A small spectrogram enhancement model, trained from scratch.
Model: 5.87M parameters, norm batchnorm, activation elu, widths [64, 128, 192, 256].
Training: 14000 steps, batches of 192.
Data: 26041 training examples, 103.2 epochs.
Rows from block 10, named by matrix and row number. Each number is 200 + 40 x the weight over its row's rms, rounded and kept within 0 to 999. All counts start at 0. After the name is the row's rms in percent of the matrix's.
# conv: 3x3 conv (model.mid.1.conv.weight, 256x256x3x3), inputs 168-191, a 3x3 kernel for each
conv.58,102,238,184,164,203,241,246,187,203,160,340,221,199,145,181,162,218,238,236,141,167,196,158,164,200,204,214,238,210,195,138,262,244,187,166,222,200,176,90,161,216,159,131,279,213,109,144,203,177,180,196,139,193,281,238,175,248,239,154,241,185,172,188,276,240,164,200,180,155,193,224,190,172,264,178,124,245,197,220,252,219,214,213,240,100,238,285,242,169,235,262,166,246,174,228,107,189,180,221,224,200,175,209,184,182,268,181,214,191,190,267,208,176,178,255,246,176,244,118,182,162,240,189,201,205,208,202,183,143,274,236,180,229,165,95,160,223,210,159,246,223,213,203,160,195,193,208,110,269,219,214,243,201,163,203,214,225,148,245,134,171,213,176,157,268,141,247,227,280,232,172,265,203,111,175,186,235,196,224,205,193,225,180,157,147,191,245,154,219,191,177,213,195,223,185,195,280,158,192,251,209,129,219,118,167,216,243,162,151,167,175,244,192,167,172,166,206
conv.59,098,221,188,203,182,143,230,212,132,230,253,273,189,226,196,234,150,148,242,268,244,213,223,195,165,184,219,279,139,157,184,216,176,209,215,205,196,197,185,244,197,160,283,255,158,158,185,221,223,220,289,170,216,214,179,213,336,246,213,201,186,171,177,215,234,169,199,233,224,193,179,255,175,286,240,261,185,218,272,282,206,195,249,212,216,182,175,171,248,183,173,208,285,154,186,171,243,246,199,165,208,273,162,209,153,195,163,165,229,275,230,255,166,283,177,195,212,205,213,266,251,246,174,230,222,296,200,205,208,200,252,221,210,214,162,212,162,170,109,196,210,184,233,227,197,242,172,277,254,185,287,130,218,186,205,141,187,207,130,199,205,155,209,178,151,252,151,202,196,186,214,211,171,224,218,237,241,169,209,135,196,205,175,202,181,191,215,169,200,208,251,271,194,270,260,232,201,217,195,234,250,151,214,228,213,217,154,189,264,202,254,192,227,239,198,199,210
conv.60,100,196,265,286,236,161,193,207,229,233,206,266,231,211,213,178,191,178,196,265,160,228,163,229,221,161,205,258,240,233,229,168,241,231,183,172,166,173,116,194,261,254,99,274,176,228,201,185,155,190,161,207,176,174,205,272,250,207,133,152,159,224,184,177,249,154,262,177,176,221,227,219,173,246,180,174,212,170,128,249,178,195,202,235,196,235,183,211,256,242,141,200,145,190,226,227,193,206,176,170,211,223,142,210,246,252,186,166,300,270,191,223,153,206,205,221,282,170,193,175,234,135,154,229,177,160,230,244,233,185,198,195,201,239,160,199,187,171,233,230,218,163,165,201,167,243,225,256,149,200,221,202,236,179,164,190,212,176,219,164,119,188,223,209,204,203,238,181,179,141,237,155,235,187,185,187,234,195,206,198,240,166,129,206,202,178,270,156,200,228,169,185,176,292,140,215,161,165,184,171,264,222,246,152,153,172,224,212,171,221,168,207,203,204,204,198,180
conv.61,098,129,191,213,192,249,188,129,197,168,162,209,145,182,217,203,194,161,123,227,230,223,172,169,268,218,247,222,203,187,215,233,115,232,173,215,248,255,194,170,166,189,258,180,220,207,241,202,209,224,255,249,236,141,211,145,263,112,175,244,226,136,218,120,154,149,246,175,218,209,191,272,165,173,160,216,214,236,198,238,272,181,110,178,218,216,169,224,239,193,171,232,164,190,287,254,186,241,215,210,172,123,211,126,201,252,187,158,236,197,236,102,256,280,192,246,192,212,196,204,210,214,228,228,183,157,187,200,212,253,208,216,191,189,149,246,212,221,172,273,165,228,148,225,234,201,208,159,149,163,241,149,154,188,211,160,251,221,234,123,205,216,118,239,172,218,153,250,219,138,113,210,168,174,188,219,231,156,167,139,150,143,183,173,187,171,216,167,208,237,209,141,169,168,159,209,141,152,224,236,204,238,150,175,304,214,226,201,195,191,197,225,188,194,281,247,151
conv.62,101,242,206,264,190,173,219,222,131,226,206,291,206,219,212,234,224,198,125,257,188,164,229,259,123,205,242,101,197,242,243,143,276,298,250,217,140,176,225,245,235,285,226,160,231,175,222,191,250,219,173,260,227,196,275,225,254,103,193,161,249,185,209,136,136,165,206,206,146,275,115,230,148,232,271,317,199,201,220,237,161,182,208,233,149,158,126,219,167,190,211,189,249,202,208,255,258,166,221,219,266,174,251,175,219,236,152,211,215,233,214,249,187,194,207,212,206,178,284,220,204,214,263,194,198,114,227,192,221,187,173,156,159,241,237,269,220,273,229,152,230,277,288,153,155,228,193,274,185,141,197,204,196,234,224,192,194,239,136,235,213,158,204,166,111,174,218,255,300,157,213,205,222,255,209,159,204,189,193,213,208,162,252,193,191,227,212,228,190,160,226,195,109,205,208,256,181,251,228,173,171,199,174,230,199,255,221,258,241,276,206,256,238,138,222,108,223
conv.63,101,258,244,266,261,182,186,195,222,231,176,170,102,212,241,185,165,132,168,155,141,170,177,253,212,228,112,208,199,276,183,200,214,192,149,220,229,202,177,252,228,213,237,255,182,195,184,225,167,133,122,158,205,222,175,177,174,141,205,220,172,163,248,194,175,122,148,234,259,175,171,164,204,236,202,193,168,235,189,224,215,303,213,224,115,161,179,214,204,166,240,302,196,243,171,237,185,142,173,189,174,204,199,135,183,251,209,210,248,198,242,249,155,156,224,238,227,189,228,232,215,200,218,168,199,228,186,169,209,151,182,114,204,121,189,129,168,191,167,194,142,172,160,201,161,192,184,150,245,193,254,124,210,264,141,201,161,290,140,123,222,226,203,219,160,232,188,190,243,171,205,225,274,195,220,150,227,210,171,211,241,251,104,213,226,172,175,176,160,199,172,254,239,290,162,168,161,170,186,169,179,165,193,204,228,177,205,150,223,221,248,204,255,218,258,195,124
conv.64,102,198,290,179,208,248,179,185,276,210,174,244,278,252,191,269,188,160,157,183,183,323,263,176,184,216,183,268,231,269,217,214,191,146,157,197,247,193,212,254,216,189,134,224,140,219,194,210,161,162,203,183,144,192,219,239,149,193,156,204,112,235,179,149,168,143,198,201,294,186,229,167,143,116,243,206,213,216,156,221,161,205,176,149,244,204,199,223,162,207,254,157,165,168,174,235,179,187,169,195,232,209,184,155,235,154,224,272,197,218,148,207,171,185,132,273,247,263,263,249,228,235,196,222,183,142,214,141,186,248,199,218,213,186,226,254,198,174,268,204,248,276,181,196,314,196,184,136,238,183,222,174,185,152,208,254,205,219,190,143,257,157,217,215,161,194,139,120,170,154,218,188,225,225,230,210,189,175,155,177,185,214,202,174,157,258,112,144,248,163,184,184,214,195,188,175,255,217,174,199,220,210,244,168,164,210,152,162,151,180,218,296,248,199,199,169,133
conv.65,100,216,211,232,251,166,137,177,142,191,157,203,210,224,211,156,230,144,154,237,173,185,187,240,265,246,128,219,196,217,183,191,179,169,183,225,231,198,203,242,188,203,158,222,106,249,164,161,241,142,213,209,178,145,201,183,247,238,184,249,233,195,176,158,265,196,196,199,183,257,245,231,195,233,147,133,193,225,190,131,256,175,192,216,205,241,194,133,225,230,145,180,216,209,163,224,185,219,214,176,214,127,194,156,245,217,238,210,254,188,246,102,209,153,230,223,160,199,216,181,276,208,154,285,161,194,149,182,191,267,109,232,282,184,208,150,191,210,136,245,192,175,200,138,237,177,207,130,231,201,279,247,198,155,175,144,241,135,184,132,191,224,231,205,170,219,186,136,137,239,245,198,177,222,194,169,158,173,115,100,174,182,194,197,214,245,223,139,118,145,197,226,249,138,234,186,235,263,255,202,197,165,220,171,213,202,158,251,226,196,182,203,213,252,272,277,264
conv.66,100,233,221,225,183,169,144,137,220,218,117,187,187,196,194,186,208,197,187,257,246,164,207,211,207,174,222,243,202,179,190,207,218,186,229,211,249,221,188,288,189,201,203,260,227,132,185,223,226,238,164,160,173,208,173,209,214,224,138,197,186,186,227,170,171,119,152,268,193,275,174,162,213,180,195,208,127,213,177,246,232,186,170,209,166,152,211,167,182,238,125,155,243,215,211,170,125,224,197,264,93,189,205,201,220,199,196,212,195,210,219,207,164,289,197,219,272,229,203,159,225,145,194,203,205,220,145,146,177,127,187,198,199,200,206,217,235,186,148,187,146,196,157,123,261,191,152,181,163,240,209,188,190,142,160,226,210,236,233,161,212,224,184,151,234,234,250,210,237,245,138,201,198,170,169,136,194,175,198,167,193,158,215,154,165,137,194,163,250,283,179,133,198,208,252,140,239,201,148,146,193,189,200,188,196,280,176,189,117,177,156,155,126,211,155,182,124
conv.67,102,210,233,114,191,208,116,220,182,202,148,178,229,156,200,242,201,291,232,251,247,174,218,232,207,205,191,125,202,164,191,108,202,265,147,157,172,175,238,227,230,178,201,190,218,202,177,182,248,153,227,233,149,211,245,163,203,200,225,262,255,221,167,174,216,193,227,164,229,240,113,182,198,249,130,172,189,192,277,132,135,250,170,196,235,182,180,220,158,258,255,257,223,182,198,170,245,214,118,263,176,204,249,187,104,223,168,183,145,183,231,159,240,238,220,232,259,250,239,203,185,243,196,171,174,117,255,241,186,253,187,93,195,218,273,163,252,209,176,188,208,187,242,197,177,223,162,239,180,258,225,196,239,232,221,253,166,193,239,223,258,294,188,186,246,162,159,211,163,243,160,182,123,221,198,150,227,285,175,194,345,232,282,231,157,182,293,208,215,222,269,271,219,298,166,138,184,173,166,170,255,235,265,233,203,238,180,175,269,204,260,257,195,276,209,228,159
conv.68,102,174,228,156,195,200,204,202,270,238,236,170,193,184,209,226,169,223,185,173,152,195,231,249,198,260,169,162,171,172,218,181,244,246,218,179,232,247,234,145,143,262,221,250,195,210,216,156,88,236,228,241,203,189,276,189,177,84,174,169,198,219,157,201,187,206,168,152,191,234,169,170,228,211,275,218,224,183,167,161,233,183,227,97,201,234,222,100,168,243,164,223,207,192,219,149,221,249,236,288,164,209,259,276,252,177,222,181,154,219,168,155,164,218,195,219,208,223,195,255,262,214,239,174,210,205,263,184,165,166,280,242,219,199,238,260,158,119,191,184,231,240,210,200,197,229,225,201,180,217,167,205,218,252,223,260,265,294,160,264,199,313,213,247,198,196,225,134,162,239,130,279,237,232,174,206,197,173,170,213,187,193,268,206,209,189,155,149,269,275,267,147,205,208,248,233,212,302,248,196,163,125,207,204,192,216,195,279,232,227,207,217,152,208,264,211,262
conv.69,098,106,230,208,177,303,237,219,170,195,186,158,237,184,150,205,226,181,183,212,240,238,171,208,129,161,168,140,191,168,135,230,198,159,300,232,234,266,194,246,186,179,175,189,258,180,170,256,191,214,165,183,229,161,177,316,245,177,218,192,197,198,218,206,161,182,208,151,173,178,146,238,165,204,197,167,221,147,110,231,178,194,239,210,221,210,222,249,230,194,210,97,224,202,185,172,156,203,232,183,223,231,194,189,215,225,247,215,175,259,231,217,185,228,227,182,173,138,148,199,244,187,195,197,152,113,198,257,249,268,217,162,190,164,214,176,168,199,217,159,238,233,202,229,230,217,233,183,135,121,139,169,124,183,211,166,157,272,273,264,193,181,242,274,164,200,94,190,198,187,164,101,214,216,170,224,163,204,177,206,251,120,229,158,210,152,161,191,218,134,150,237,204,245,169,191,227,235,226,137,213,199,194,194,282,156,194,177,200,160,288,184,230,192,260,150,272
conv.70,101,195,233,178,196,187,215,173,164,148,245,203,183,198,180,227,211,192,231,219,190,210,195,208,221,146,206,259,243,202,206,160,199,212,227,178,159,222,255,110,231,139,226,203,233,243,135,226,94,171,185,257,229,226,249,168,225,155,238,228,201,240,164,214,193,236,201,200,151,195,192,286,209,167,265,233,97,138,216,201,214,202,241,198,228,147,192,231,156,183,227,227,185,170,221,226,289,179,205,175,208,101,248,194,199,201,220,177,184,170,190,194,266,211,223,199,198,224,145,149,225,190,192,267,167,247,268,134,204,175,159,228,210,179,191,184,181,169,208,256,214,137,190,155,152,159,192,213,257,164,158,202,133,240,170,164,189,306,232,189,193,246,166,270,87,167,207,170,172,205,199,141,189,255,200,258,122,178,233,143,166,182,127,212,189,189,128,177,221,107,115,147,239,231,250,251,114,135,245,214,221,191,151,239,160,173,180,244,202,232,199,193,258,283,146,183,225
conv.71,104,173,204,261,256,149,170,134,202,241,249,192,274,193,191,210,191,278,228,255,222,179,139,207,152,188,223,174,243,254,191,193,209,238,158,213,157,298,181,270,212,169,188,240,237,162,161,147,130,205,182,117,175,167,176,169,221,226,202,211,210,121,262,213,273,155,172,210,259,176,168,201,163,121,145,195,307,190,272,221,179,185,209,190,251,223,242,242,260,201,186,197,144,236,194,304,168,319,173,170,235,181,182,122,202,215,167,195,175,260,208,284,143,258,226,179,135,256,155,171,234,139,215,97,180,175,194,124,221,260,201,185,205,206,200,148,235,216,77,167,141,160,181,175,166,188,241,202,174,234,261,180,149,165,212,243,268,171,119,156,243,230,245,157,195,208,183,247,212,181,199,167,212,181,188,174,224,222,186,222,240,136,197,162,216,193,203,172,182,218,164,175,190,262,214,228,235,183,225,185,173,133,164,167,217,194,249,219,184,215,298,114,154,197,242,208,232
conv.72,099,187,184,227,262,193,285,259,225,182,153,168,190,268,260,232,185,167,200,154,192,172,188,262,190,277,197,221,283,202,217,126,228,277,157,206,245,116,183,185,162,187,219,264,153,139,177,106,201,244,255,173,269,237,166,247,191,131,248,175,163,144,193,305,224,255,198,192,127,192,219,121,169,220,233,226,165,167,212,198,165,218,157,158,187,197,235,180,98,195,263,156,233,178,179,217,212,219,256,220,220,214,134,142,234,136,207,173,247,204,177,223,222,184,206,228,225,187,217,203,217,275,252,240,139,217,184,151,213,167,127,238,130,158,161,217,193,187,247,184,200,171,169,215,153,163,257,114,244,188,184,200,180,206,202,267,176,150,223,182,94,248,238,181,245,211,229,216,103,188,213,88,218,226,193,189,237,223,196,207,239,199,198,167,217,203,254,257,172,176,123,186,185,161,247,259,285,206,180,181,232,198,219,215,234,249,206,197,153,168,159,274,245,216,236,246,187